A small encoder-decoder audio transcriber, trained from scratch: encoder arch conformer.
Rows from block 12 of the audio encoder of a small encoder-decoder audio transcriber, named by matrix and row number. Rows with one number belong to one neuron. Each number is 200 + 40 x the weight over its row's rms, rounded and kept within 0 to 999. All counts start at 0.
After each neuron's rows are labels from the 100 clips, of 14976, where the neuron reaches its highest value: "loudest band" is the band of the loudest frequency at the time of the peak. Only what is clearly more common there than usual is listed. The data: babble in 24 made-up languages, each with its own sounds, syllables and stress or tones, from a formant synthesiser. In brackets: how many of the 100, against the usual share in percent.
# fc1: second MLP up (encoder.blocks.12.mlp.fc1.weight, 1024x256), inputs 128-255
# fc2: second MLP down (encoder.blocks.12.mlp.fc2.weight, 256x1024, transposed), outputs 128-255

fc1.25,197,195,170,269,130,240,175,179,272,199,192,263,251,192,212,203,146,178,264,232,177,209,207,169,181,282,181,267,140,176,196,192,191,195,200,172,146,178,209,167,226,147,236,237,170,130,192,230,177,279,117,287,239,225,190,246,160,242,269,121,209,241,227,232,176,215,275,213,213,182,218,233,213,112,199,140,251,215,212,165,146,240,174,149,242,256,229,219,254,281,202,214,109,187,215,183,165,273,172,182,172,231,95,203,171,233,187,235,148,205,269,233,216,134,211,176,209,151,167,188,250,161,240,255,230,193,215,199
fc2.25,209,188,206,144,167,211,240,163,277,202,184,206,189,264,180,187,123,171,222,206,175,209,210,220,183,168,244,214,246,267,199,209,130,194,154,191,217,197,172,253,266,148,249,224,203,218,225,167,142,229,215,171,142,184,274,92,200,230,109,305,273,239,102,153,145,300,202,254,202,242,202,212,209,192,195,204,197,181,160,220,249,261,197,160,214,199,217,256,196,165,218,180,222,153,162,228,203,195,142,167,155,137,225,164,166,180,232,223,167,192,162,122,201,175,187,162,140,190,264,198,217,194,161,239,294,175,156,129
loudest band: 250 to 500 Hz (46 vs 22.1)

fc1.220,197,143,154,184,231,222,204,201,210,144,240,222,197,200,231,207,202,249,217,149,214,172,256,194,248,184,129,224,209,210,265,164,207,212,115,218,239,265,218,222,152,285,246,166,166,157,206,185,234,213,158,154,210,174,176,176,241,166,230,313,141,142,158,131,287,192,148,179,217,279,155,171,184,216,278,164,167,241,199,171,143,228,191,248,196,194,229,214,179,182,219,218,168,187,256,195,207,192,195,157,201,263,119,159,214,196,211,202,289,154,235,253,205,203,154,219,225,191,158,206,200,156,197,165,254,158,262,190
fc2.220,203,208,132,225,245,163,200,110,252,155,182,205,191,155,224,258,219,220,117,221,130,183,177,248,239,200,173,262,155,230,231,224,198,250,279,219,109,160,186,220,250,178,192,237,179,194,126,236,135,181,248,158,188,225,156,152,192,126,258,181,127,162,265,165,216,212,275,241,211,191,207,208,232,153,249,128,163,192,121,187,234,177,188,200,198,171,128,217,194,213,256,197,141,161,192,169,209,193,243,234,240,178,263,159,197,160,212,249,226,182,199,232,158,265,228,163,235,249,128,245,189,176,205,228,167,205,188,198
loudest band: 250 to 500 Hz (56 vs 22.1)

fc1.207,254,158,200,237,226,187,153,201,152,208,183,248,219,204,292,193,251,242,233,145,202,275,173,224,164,225,231,196,177,172,88,168,215,228,167,289,163,182,228,197,166,133,218,205,119,189,154,260,150,176,184,217,220,148,266,166,218,206,203,213,271,166,218,65,141,235,221,231,212,260,230,235,218,184,133,199,158,177,227,198,172,210,227,200,124,152,241,224,211,238,198,233,213,135,220,131,236,247,202,180,103,245,276,109,212,224,303,197,204,181,182,199,227,171,218,224,207,215,208,209,172,230,184,207,166,191,215,177
fc2.207,191,107,257,287,116,195,116,194,204,266,164,233,197,207,178,216,220,171,177,240,183,162,198,253,125,154,198,193,221,256,189,198,229,184,231,174,170,197,178,169,215,215,198,167,221,209,280,183,242,193,216,192,180,147,185,185,166,164,202,196,266,228,157,158,152,211,192,197,249,171,170,190,207,217,150,167,256,215,146,204,217,202,228,173,171,160,221,129,241,137,172,285,182,177,181,177,207,174,127,157,177,134,245,119,206,234,144,193,162,203,213,176,189,165,246,242,200,233,225,210,167,188,230,160,154,191,188,236
loudest band: 500 to 1000 Hz (75 vs 21)

fc1.114,227,188,197,182,249,233,226,250,188,130,136,203,151,193,224,276,216,236,221,175,215,148,171,222,206,126,242,230,174,184,158,211,189,214,210,158,214,183,156,199,122,179,179,232,194,246,164,155,220,192,188,199,278,229,243,229,283,215,152,156,221,173,195,167,190,276,194,238,279,272,162,179,242,206,179,179,271,158,167,259,154,212,196,198,255,232,153,187,155,241,196,193,126,198,152,207,212,258,199,285,186,239,222,266,180,224,88,187,153,158,178,150,145,168,154,252,161,198,175,151,197,150,208,142,232,221,268,186
fc2.114,192,232,156,217,166,192,239,222,164,216,141,201,185,265,245,221,162,203,271,164,214,148,226,241,249,230,196,130,217,212,222,237,209,215,141,112,253,139,192,130,138,189,151,236,170,223,230,230,245,253,154,146,201,178,188,187,212,245,233,123,242,170,88,194,191,243,185,230,138,230,167,170,206,204,178,208,249,184,163,275,116,209,113,189,193,183,139,223,148,189,191,183,180,217,157,141,239,157,213,226,205,190,226,209,183,146,142,86,175,211,152,250,166,197,189,250,192,166,197,175,121,107,122,209,215,229,195,161
loudest band: 1000 to 2000 Hz (60 vs 3.7)

fc1.560,185,185,224,236,220,244,202,179,165,226,171,181,212,187,173,243,164,219,217,198,200,251,160,184,191,139,242,155,172,222,206,182,193,173,177,250,215,156,204,193,239,189,218,256,225,203,202,155,143,211,164,202,263,122,203,165,120,207,194,221,237,175,173,190,235,236,134,142,151,225,212,188,180,129,233,276,180,182,153,223,228,236,163,152,215,172,145,172,191,176,160,262,212,205,248,186,148,188,186,277,102,301,137,162,179,178,173,128,198,192,121,260,154,202,253,220,217,218,202,208,265,221,178,200,215,213,209,257
fc2.560,233,215,178,122,221,220,112,191,195,211,237,189,170,222,212,193,149,221,208,221,209,209,186,170,184,222,165,178,227,167,201,205,170,205,216,185,106,199,201,123,210,167,158,176,244,212,212,140,185,183,237,112,142,205,168,192,136,206,255,200,261,198,142,213,249,134,149,172,261,193,195,215,181,127,208,154,194,236,150,246,206,203,176,311,221,256,182,160,297,218,171,202,260,168,214,185,159,191,163,251,230,199,211,267,259,172,250,120,160,184,214,221,180,206,170,197,205,239,177,182,185,151,146,227,139,194,160,258
loudest band: 250 to 500 Hz (79 vs 22.1)

fc1.545,273,234,235,251,289,214,239,237,227,227,186,170,213,182,218,198,195,189,155,134,195,188,173,191,244,137,179,181,210,196,183,210,215,303,247,197,181,204,252,243,283,174,179,131,210,195,217,159,211,189,157,191,173,206,175,168,209,193,137,155,269,213,220,260,153,197,195,155,233,246,181,230,257,203,126,186,275,220,143,264,211,208,161,249,146,183,282,176,159,185,272,198,242,239,198,171,213,202,115,187,127,260,179,262,183,214,138,173,160,207,191,174,174,167,194,196,195,154,198,214,198,154,299,181,220,202,188,266
fc2.545,86,158,203,163,228,230,154,222,189,170,231,199,220,121,203,216,116,244,215,184,196,189,172,162,143,254,140,306,203,201,234,201,197,247,133,193,251,274,156,141,175,221,235,199,169,184,151,196,179,159,145,219,202,193,183,191,166,123,260,223,176,137,236,213,242,133,187,227,153,257,170,199,173,178,228,155,152,298,169,274,191,176,230,193,187,224,205,185,257,180,246,160,179,203,184,190,203,232,261,191,232,202,191,242,186,244,178,202,182,183,245,215,160,208,166,221,194,194,231,217,224,205,168,124,138,219,163,211
loudest band: 2000 to 4000 Hz (39 vs 3.8)

fc1.651,203,278,217,192,131,250,157,166,129,216,171,219,255,201,116,199,201,223,169,198,182,253,235,222,201,222,263,175,139,221,195,211,202,232,191,223,139,219,211,204,187,214,199,212,252,231,157,274,265,229,152,223,191,259,199,253,207,162,229,167,202,251,253,142,157,225,170,216,269,188,206,136,291,192,110,159,212,181,207,168,216,253,86,251,224,309,141,181,224,181,134,158,186,174,174,187,173,169,192,249,197,192,233,221,178,221,225,203,185,186,158,183,132,159,200,246,167,183,230,214,205,271,183,169,233,170,226,214
fc2.651,229,184,262,213,196,129,141,132,220,165,225,139,232,169,237,215,225,223,209,203,141,195,202,198,175,252,201,261,277,221,267,174,194,226,204,144,185,146,188,275,251,191,121,220,251,239,174,191,222,221,201,114,178,245,275,182,138,169,182,196,181,128,190,144,239,172,234,222,208,158,148,189,183,147,226,246,276,159,231,174,251,216,288,293,201,239,251,153,200,267,167,190,189,198,243,170,189,192,202,193,191,212,198,201,278,183,186,200,206,214,246,215,172,173,217,190,210,242,147,196,218,194,228,237,221,184,170,221
loudest band: 2000 to 4000 Hz (59 vs 3.8)

fc1.516,225,170,145,139,222,240,203,165,181,184,81,198,208,151,136,286,240,161,216,241,207,189,203,167,251,197,211,185,172,225,210,177,166,219,174,178,128,137,138,186,195,178,199,217,234,224,190,184,256,207,241,316,171,246,187,145,169,164,163,225,203,253,205,138,205,190,164,198,193,212,237,149,231,176,262,205,168,203,157,288,226,223,204,199,151,207,220,250,252,188,193,196,217,192,261,168,118,144,217,98,230,186,279,194,228,160,202,206,247,149,194,188,185,216,96,231,207,163,199,198,219,206,228,242,207,249,222,185
fc2.516,272,217,188,253,199,200,273,160,217,169,214,241,137,208,172,130,208,231,174,191,165,159,196,170,204,278,242,241,236,217,220,267,289,217,258,239,162,219,163,185,256,226,191,266,194,181,210,240,280,170,223,247,161,179,150,177,84,171,201,209,196,156,211,262,274,225,143,160,244,181,249,223,178,267,225,175,223,181,169,162,205,191,222,142,77,207,171,174,202,250,214,199,239,241,269,197,195,157,221,224,171,180,263,163,121,251,271,139,159,229,238,182,195,196,247,216,263,221,162,141,230,205,227,234,236,187,148,274
loudest band: 250 to 500 Hz (46 vs 22.1)

fc1.128,136,210,209,197,180,213,174,297,196,236,233,207,153,231,184,225,229,234,174,260,159,194,115,176,191,213,129,176,245,300,193,165,227,166,316,182,235,214,226,207,147,288,287,222,197,239,157,156,101,207,229,218,148,214,253,198,214,225,178,249,301,159,211,211,203,249,132,166,215,164,198,170,175,236,259,151,199,229,143,195,164,245,222,180,195,173,177,155,201,236,138,292,197,158,196,210,144,230,205,186,219,181,188,252,217,185,223,201,249,245,208,178,221,209,231,219,223,173,255,195,187,247,170,189,168,228,199,156
fc2.128,214,188,228,228,231,231,131,186,242,229,174,228,200,202,216,180,147,230,188,224,299,242,207,136,204,129,225,197,140,168,204,156,160,228,70,261,198,259,195,215,174,250,226,171,209,177,205,254,182,152,226,227,109,185,175,258,167,135,226,127,199,238,177,174,126,178,249,196,206,181,220,214,259,151,182,224,165,176,203,232,198,176,145,197,184,160,252,197,234,170,273,223,194,234,178,196,180,128,272,274,263,213,209,218,186,173,179,233,198,160,270,156,186,120,148,188,218,199,170,158,207,167,189,127,162,149,204,254
loudest band: 500 to 1000 Hz (60 vs 21)

fc1.21,258,210,211,179,255,191,160,282,236,217,251,186,258,187,172,198,180,202,191,199,198,235,227,175,201,176,160,219,186,183,243,191,196,179,205,152,232,127,252,197,181,212,263,187,182,219,206,221,183,173,167,243,130,158,177,188,180,186,174,173,218,159,222,190,159,210,173,229,215,259,196,122,135,194,148,188,193,204,215,124,228,269,212,177,135,171,228,83,197,167,181,173,246,189,198,126,204,251,195,221,264,201,173,133,123,206,187,212,237,187,136,210,162,170,221,214,271,148,146,190,200,191,140,199,203,209,225,129
fc2.21,234,170,198,176,200,240,183,239,218,132,203,177,184,170,234,222,274,247,185,187,282,165,257,264,192,162,279,267,264,162,190,91,205,227,167,192,184,208,232,173,187,186,187,173,263,127,184,218,217,257,210,199,229,287,248,253,230,173,208,197,197,242,189,223,159,217,239,198,141,235,199,149,184,162,192,171,148,230,205,208,115,197,242,226,183,179,207,160,243,220,110,216,162,201,137,202,207,208,179,186,196,213,128,254,61,215,212,216,207,184,222,186,284,198,175,209,245,226,242,154,148,261,226,202,219,182,251,237
loudest band: 2000 to 4000 Hz (26 vs 3.8)

fc1.447,247,178,257,233,137,274,186,172,264,194,219,219,283,235,194,137,260,188,285,193,219,129,223,179,205,253,200,250,170,223,226,143,186,255,168,220,180,184,185,172,248,255,240,151,228,244,140,148,206,177,233,181,178,239,133,198,121,128,281,123,239,178,239,152,205,249,232,187,239,155,162,192,252,215,202,218,223,95,196,230,187,165,146,209,214,199,210,148,118,259,205,238,217,227,223,233,180,262,263,241,185,248,167,254,182,147,212,167,147,238,241,190,254,173,223,296,164,174,187,163,170,175,175,191,226,179,178,149
fc2.447,115,235,200,141,123,235,170,214,204,188,207,225,112,236,222,208,207,234,232,189,205,207,255,248,120,190,176,226,103,171,182,172,235,258,191,260,280,174,268,181,206,212,247,211,164,292,221,191,217,292,107,225,142,177,139,206,128,206,169,233,180,222,203,234,188,191,180,225,201,166,183,115,168,288,220,235,202,147,147,242,195,268,142,195,142,198,171,217,215,140,188,190,165,169,182,242,175,188,183,154,192,132,203,161,166,211,226,234,118,205,136,250,202,216,154,196,159,159,228,227,204,293,168,198,286,220,221,164
loudest band: 250 to 500 Hz (63 vs 22.1)

fc1.571,246,254,157,217,162,235,159,173,193,281,209,250,176,178,206,208,211,165,167,189,184,200,190,220,228,197,126,247,263,214,216,234,162,229,194,240,223,182,135,175,219,184,161,209,224,185,172,212,158,238,237,222,190,215,140,181,130,169,228,311,175,166,218,250,181,232,176,199,205,257,222,246,212,203,213,218,172,224,191,183,223,272,221,196,159,228,249,213,243,172,88,204,173,194,192,239,139,136,289,182,199,240,178,259,192,172,189,137,141,196,233,228,242,166,223,237,197,203,186,135,199,181,260,241,224,241,189,229
fc2.571,171,184,176,304,201,218,233,240,251,231,253,220,153,208,208,251,222,204,234,141,244,234,199,171,174,139,259,227,178,152,238,198,242,219,237,199,132,217,185,188,208,175,255,242,234,179,275,132,250,185,226,164,221,151,209,206,236,220,212,186,271,192,163,230,169,175,216,133,138,220,214,226,220,187,161,235,233,164,232,177,242,133,182,210,219,218,181,205,127,221,205,222,159,196,226,181,233,162,244,120,255,245,167,215,138,235,221,273,208,196,242,262,241,155,208,167,226,265,198,217,268,258,198,127,193,241,239,207
loudest band: 1000 to 2000 Hz (42 vs 3.7)

fc1.557,201,230,260,145,241,210,171,205,218,194,229,155,195,205,221,185,234,246,297,187,183,162,240,267,141,242,155,220,217,233,206,195,239,199,225,254,188,202,178,218,173,178,204,147,206,197,120,119,161,227,204,222,235,233,316,177,202,248,151,180,240,201,213,219,178,214,187,186,232,191,185,278,200,162,209,142,154,237,156,191,97,168,205,197,136,148,164,183,228,193,187,132,181,192,143,205,126,217,202,188,154,261,192,202,182,162,117,163,142,208,208,228,215,209,157,209,195,176,234,195,164,245,190,185,230,215,229,206
fc2.557,304,229,165,239,167,239,197,242,134,168,184,244,237,240,195,223,248,206,154,190,204,176,116,224,246,223,229,220,246,202,274,207,211,137,199,231,178,210,234,211,256,204,211,246,221,123,223,236,156,126,167,210,197,132,160,250,215,204,171,171,212,217,211,176,269,196,261,245,184,199,208,170,205,219,165,178,182,202,162,159,301,153,247,156,179,220,198,230,153,179,226,211,235,141,168,185,178,197,215,199,102,174,222,148,201,274,204,260,211,267,256,197,265,229,150,227,150,223,196,226,243,161,172,201,171,183,191,257
loudest band: 2000 to 4000 Hz (46 vs 3.8)

fc1.541,181,220,232,172,220,258,255,184,248,217,218,116,234,222,202,269,202,160,137,231,198,181,239,185,215,248,242,240,235,176,199,99,292,196,244,184,207,232,143,243,173,118,130,219,232,227,234,184,135,218,187,234,154,215,183,226,128,225,180,244,189,213,204,185,183,179,133,149,218,223,135,187,175,188,193,199,198,259,281,196,220,209,219,231,160,242,226,180,199,149,265,172,178,197,195,236,161,204,108,250,217,183,153,113,225,154,163,203,266,120,195,209,174,140,197,171,157,205,185,210,119,146,204,140,250,195,158,233
fc2.541,166,241,169,236,171,226,196,231,182,181,173,158,213,183,149,183,215,183,137,214,179,210,254,222,155,253,179,231,216,225,140,127,160,266,132,177,213,132,220,191,159,162,214,303,166,199,170,233,212,174,268,279,105,198,182,133,232,284,273,195,164,166,292,227,239,244,227,144,179,229,230,194,170,217,146,247,171,116,243,129,198,205,160,195,129,168,204,155,128,284,213,193,195,210,178,201,149,184,197,181,240,145,208,190,185,237,192,170,266,160,178,222,222,161,153,230,272,206,189,228,172,164,241,146,221,189,192,179
loudest band: 250 to 500 Hz (61 vs 22.1)

fc1.216,193,137,204,175,193,169,194,219,204,217,189,174,188,105,185,202,188,229,100,238,141,241,222,141,248,129,215,98,219,221,148,134,242,180,190,184,183,162,226,182,237,226,173,192,225,238,247,212,175,239,203,264,171,132,172,167,251,143,266,206,137,195,193,167,172,127,151,278,233,312,134,118,178,213,188,154,216,174,241,201,150,198,252,303,181,223,129,115,208,197,219,230,199,166,118,138,236,169,206,159,241,193,180,204,243,188,213,260,238,238,240,234,241,218,234,187,221,191,215,158,142,190,185,214,222,241,266,215
fc2.216,213,182,186,207,251,242,232,199,206,183,241,154,208,217,184,189,217,290,140,215,286,191,217,197,199,189,174,231,200,116,241,147,156,159,193,232,209,169,204,163,240,203,210,191,191,257,263,204,201,159,253,186,162,229,186,249,176,231,216,198,175,247,238,137,212,148,255,186,163,202,210,147,212,183,219,126,117,221,242,134,255,204,155,210,155,219,204,199,236,197,233,171,127,223,302,156,141,185,186,238,170,100,168,172,264,149,255,240,160,188,239,222,222,261,133,267,194,189,192,180,192,218,186,153,247,229,225,121
loudest band: 500 to 1000 Hz (51 vs 21)

fc1.510,234,131,238,187,198,232,198,177,186,213,151,220,233,218,210,190,183,176,192,167,243,234,177,180,214,134,272,179,174,188,255,269,235,195,246,205,198,249,214,246,231,198,217,108,203,178,206,229,227,204,217,205,196,172,164,230,272,188,198,170,199,286,195,241,256,197,193,160,201,235,210,154,211,292,215,245,179,174,197,279,220,185,218,202,123,201,209,187,113,235,219,247,218,179,186,159,129,293,149,187,174,275,169,199,276,177,170,186,181,139,255,236,218,217,168,161,148,177,287,262,200,164,230,90,141,237,150,150
fc2.510,181,214,287,229,197,188,219,291,117,162,192,220,262,200,266,162,159,244,135,182,180,209,172,147,225,267,212,213,251,170,162,218,261,265,191,203,153,246,197,253,183,226,88,232,170,164,223,180,213,205,219,216,193,188,181,150,255,216,283,212,219,203,188,174,184,166,187,214,167,208,173,186,230,130,255,104,216,188,165,238,161,209,117,209,273,125,190,210,198,154,147,118,142,159,105,220,245,207,252,211,184,127,220,228,164,222,233,142,88,252,131,176,204,190,106,174,183,197,161,180,254,162,225,160,200,260,200,213
loudest band: 2000 to 4000 Hz (77 vs 3.8)

fc1.445,200,250,169,183,247,269,246,169,203,160,117,174,168,202,150,249,237,218,233,216,207,165,164,245,234,242,215,193,232,184,174,239,152,208,225,179,211,166,199,176,125,211,232,220,201,222,234,209,268,274,151,142,245,197,210,147,215,216,196,175,196,205,196,264,203,133,181,171,247,149,189,244,143,233,257,236,233,153,202,207,203,204,131,187,199,192,110,230,184,176,209,127,219,157,176,202,148,213,199,198,178,187,210,196,182,173,179,155,149,210,180,207,212,219,178,187,194,200,198,263,165,226,192,211,184,237,170,214
fc2.445,215,112,197,157,233,192,213,208,194,230,203,254,239,212,258,171,243,309,209,235,204,286,170,150,213,219,250,159,204,166,216,213,225,281,230,210,264,187,233,261,199,115,182,239,206,197,214,258,217,206,161,201,182,245,217,229,204,141,192,236,253,199,229,150,255,216,190,256,216,147,211,219,201,196,82,187,207,225,205,254,254,193,198,162,302,229,229,236,212,186,188,274,207,211,180,201,257,196,127,258,200,238,188,236,125,132,243,184,276,142,177,195,233,154,174,195,225,176,176,173,172,137,168,220,164,133,208,230
loudest band: 250 to 500 Hz (46 vs 22.1)

fc1.277,274,167,204,220,124,256,199,257,172,184,168,219,153,152,204,239,186,239,164,164,238,251,157,176,218,179,204,187,159,219,172,256,292,195,203,200,202,231,150,249,193,225,175,131,222,231,186,217,196,199,159,173,217,229,200,170,230,216,134,208,187,246,226,210,149,175,196,204,219,241,114,189,229,184,189,228,213,226,226,215,219,261,198,231,207,315,182,192,188,239,153,256,159,191,196,229,324,248,251,201,173,179,168,230,124,228,149,175,136,162,172,198,143,187,166,183,215,220,167,209,180,172,209,157,250,200,225,220
fc2.277,226,165,174,160,110,211,147,244,193,169,184,182,181,181,166,214,190,284,236,159,115,165,203,141,167,200,241,131,237,147,235,291,218,233,231,161,207,216,114,183,202,221,182,179,179,202,201,235,198,126,219,209,274,254,125,224,138,261,177,206,269,184,214,178,212,195,244,240,181,221,202,175,193,234,238,250,175,211,237,188,234,163,252,140,233,269,223,153,206,161,219,197,200,183,194,256,196,208,214,213,140,191,242,202,163,169,189,216,149,224,155,205,220,236,214,172,206,171,209,136,206,197,190,216,181,191,184,180
loudest band: 2000 to 4000 Hz (64 vs 3.8)

fc1.22,247,143,195,208,221,263,222,291,292,262,136,220,204,236,138,207,206,197,233,176,190,258,142,249,166,206,122,168,197,145,218,126,202,238,204,169,240,226,215,150,196,174,147,236,241,147,250,231,194,176,147,226,133,219,249,205,186,224,217,203,193,200,115,140,181,205,242,195,205,214,98,215,204,217,262,210,225,188,113,196,184,177,160,220,181,222,214,246,198,242,211,136,182,212,234,204,144,178,238,217,246,279,151,240,266,211,274,262,150,214,240,210,208,156,179,250,184,241,167,236,193,163,307,228,222,216,242,134
fc2.22,260,153,234,215,140,179,193,214,237,177,182,152,153,221,209,248,182,232,223,213,187,170,206,300,190,174,153,146,227,120,251,225,232,212,153,193,213,185,141,189,234,257,243,190,82,179,286,126,191,201,196,164,171,238,161,173,194,238,176,246,178,187,187,168,177,226,284,174,162,101,226,232,134,209,158,168,270,157,152,248,146,203,203,204,169,224,236,154,206,149,181,216,191,203,156,208,201,234,187,214,208,201,183,131,190,205,218,167,198,251,200,233,181,209,209,210,218,237,240,189,247,167,207,170,266,227,139,191
loudest band: 500 to 1000 Hz (69 vs 21)

fc1.574,203,236,130,177,193,201,136,169,224,227,218,193,237,280,130,248,254,126,191,231,152,240,205,153,176,172,198,156,254,164,165,263,201,148,252,260,218,176,262,175,241,227,219,229,231,148,186,126,225,252,219,186,176,244,174,168,207,130,253,173,222,213,178,225,161,224,180,213,242,179,253,183,232,151,255,171,135,198,194,113,179,160,167,218,249,301,215,159,219,177,159,288,175,191,189,208,133,224,155,183,151,208,129,225,214,188,113,133,159,199,174,178,135,165,172,260,133,181,221,195,221,202,172,222,171,294,195,156
fc2.574,158,117,264,190,254,238,228,128,189,230,169,253,157,235,172,153,109,223,205,162,265,137,176,190,140,187,258,223,188,151,261,226,175,175,122,116,214,175,217,247,130,212,214,142,161,204,248,226,180,230,240,152,144,150,169,199,215,205,130,223,273,218,233,177,222,186,209,160,237,158,112,181,194,288,191,303,227,189,201,235,194,265,201,148,161,200,186,265,175,205,255,234,236,186,202,240,177,138,175,161,196,185,147,146,264,269,205,214,237,243,280,220,214,126,197,161,210,205,207,156,169,269,199,187,199,170,233,218
loudest band: 2000 to 4000 Hz (68 vs 3.8)

fc1.156,187,234,112,234,216,204,224,171,214,230,225,208,146,219,255,195,215,220,236,270,249,208,130,152,229,237,168,191,205,210,215,243,166,251,199,155,183,182,208,214,176,153,214,240,161,269,151,196,168,144,163,237,151,179,208,202,183,127,210,240,195,145,151,283,154,215,204,245,214,221,211,183,259,151,242,211,252,220,174,228,211,204,239,170,174,233,69,230,204,159,197,154,144,292,199,166,212,218,215,197,237,196,183,144,128,157,194,188,140,179,232,209,179,187,192,202,273,203,175,174,215,199,204,223,208,189,196,155
fc2.156,183,269,205,143,177,169,163,174,272,172,198,158,254,244,175,217,263,242,220,165,160,156,147,262,186,211,229,241,175,186,168,242,180,173,145,98,140,162,206,225,236,211,125,140,208,196,212,155,180,211,189,124,256,250,231,176,221,147,228,260,237,166,212,227,146,229,143,249,201,192,151,164,179,233,161,254,132,105,184,210,265,239,265,170,186,128,224,186,182,165,173,279,295,181,187,73,251,180,107,248,220,184,212,249,206,176,260,221,150,195,209,175,237,247,211,186,207,181,227,243,188,160,183,182,234,162,162,248
loudest band: 250 to 500 Hz (58 vs 22.1)

fc1.627,332,237,239,204,237,230,149,140,314,194,245,156,203,175,181,163,154,221,205,184,226,194,184,176,194,235,176,232,248,210,174,196,141,184,171,195,217,124,251,233,101,178,188,179,170,191,216,222,231,184,99,184,227,181,189,221,171,136,172,178,239,201,175,209,230,214,226,224,236,197,223,105,189,147,234,166,198,270,212,224,207,212,224,189,152,241,197,94,187,197,207,116,211,131,184,162,163,156,204,229,241,209,178,188,257,262,115,299,220,235,224,170,201,232,217,251,214,188,213,202,186,238,191,209,287,200,142,227
fc2.627,229,213,216,144,242,215,187,161,197,161,207,175,170,171,185,186,183,227,230,279,204,207,276,250,130,199,228,144,170,267,124,161,209,168,119,201,158,171,191,262,150,203,170,207,175,237,204,237,252,240,186,245,147,202,222,250,240,202,213,190,201,167,227,197,121,216,226,248,216,205,213,145,197,213,187,208,164,222,207,97,187,264,260,142,208,199,202,154,199,106,133,183,134,183,160,217,211,126,214,224,173,254,107,207,197,265,197,179,233,231,170,156,227,212,202,249,232,230,218,227,273,215,216,157,179,235,203,106
loudest band: 2000 to 4000 Hz (25 vs 3.8)

fc1.500,206,210,213,212,151,242,212,262,241,208,80,227,198,232,230,209,168,212,243,208,192,227,169,156,209,165,203,199,261,213,173,146,209,165,173,222,189,246,179,150,248,143,233,242,195,209,205,234,194,182,243,171,240,189,261,197,280,258,193,148,144,194,222,137,149,220,220,249,175,176,199,177,174,114,153,257,226,211,192,161,152,184,258,114,137,205,154,237,151,230,131,237,211,181,177,262,190,216,139,234,206,170,203,198,189,212,222,232,178,229,151,230,228,216,219,190,205,186,174,163,189,187,190,146,144,204,282,178
fc2.500,274,165,259,220,146,202,121,190,134,316,189,204,276,176,154,210,189,218,135,162,156,183,151,241,184,93,200,178,194,197,243,258,187,143,156,202,219,227,184,189,119,247,142,205,221,155,182,157,132,183,236,300,223,153,229,211,208,234,164,167,179,166,281,286,153,169,184,277,137,192,250,231,242,272,242,228,226,208,176,221,206,251,148,186,204,162,223,328,176,218,210,230,217,153,143,157,120,247,224,178,203,201,216,233,233,292,207,159,230,177,218,176,167,236,172,242,226,145,121,206,158,143,163,179,164,239,179,186
loudest band: 500 to 1000 Hz (42 vs 21)

fc1.523,217,172,164,209,208,246,219,226,213,215,188,244,222,162,192,248,186,155,143,215,177,221,212,182,258,191,209,147,255,212,210,184,163,218,217,136,164,245,304,165,227,235,151,163,180,176,205,231,181,210,241,161,116,197,219,191,176,197,253,194,163,200,194,247,175,127,177,197,272,218,218,270,230,257,250,176,227,184,223,235,219,156,167,203,168,238,198,231,133,195,200,250,212,165,219,92,186,197,193,146,144,132,225,225,213,154,230,222,169,218,113,167,177,146,209,183,223,111,230,198,226,191,235,240,198,160,149,238
fc2.523,154,190,204,111,229,217,255,198,142,180,272,180,214,220,240,214,205,185,183,201,273,228,224,146,214,185,157,165,183,180,224,249,225,144,196,307,242,189,213,203,152,202,177,234,216,213,228,166,144,275,200,149,171,206,267,157,98,276,189,239,236,237,238,287,184,230,185,247,168,177,151,193,165,178,135,192,112,193,160,173,163,202,230,164,169,158,185,267,195,218,175,228,242,189,212,240,136,159,229,222,205,234,213,233,192,206,196,165,200,257,134,202,193,171,215,243,211,192,149,139,261,117,163,195,161,165,207,242
loudest band: 500 to 1000 Hz (48 vs 21)

fc1.690,181,219,140,199,198,177,230,178,304,193,112,221,191,159,201,225,209,173,166,218,227,165,159,177,202,212,185,221,241,155,141,232,224,160,212,235,170,150,133,190,335,221,254,236,269,192,186,187,175,196,156,264,230,148,186,201,198,269,225,186,196,154,234,202,214,251,199,208,164,148,188,214,215,174,201,213,180,123,202,258,166,151,171,206,215,206,259,163,233,218,189,188,222,149,104,243,222,230,194,122,168,109,216,222,263,215,293,192,191,208,215,137,153,178,164,152,246,215,217,238,229,221,194,113,191,225,173,232
fc2.690,235,233,242,217,244,249,213,141,292,266,292,191,152,158,223,185,116,238,214,222,93,204,216,202,102,182,216,197,258,236,161,138,207,209,157,224,194,153,175,166,200,165,186,150,231,172,259,190,150,232,165,129,200,173,193,235,199,191,211,211,242,217,180,93,224,207,173,227,216,210,233,277,219,183,165,153,224,172,153,135,166,245,224,180,280,175,131,206,164,198,171,173,253,234,191,250,189,173,185,217,187,108,189,198,271,166,205,100,226,133,148,200,165,255,166,218,229,197,147,183,228,191,131,213,206,210,236,214
loudest band: 250 to 500 Hz (64 vs 22.1)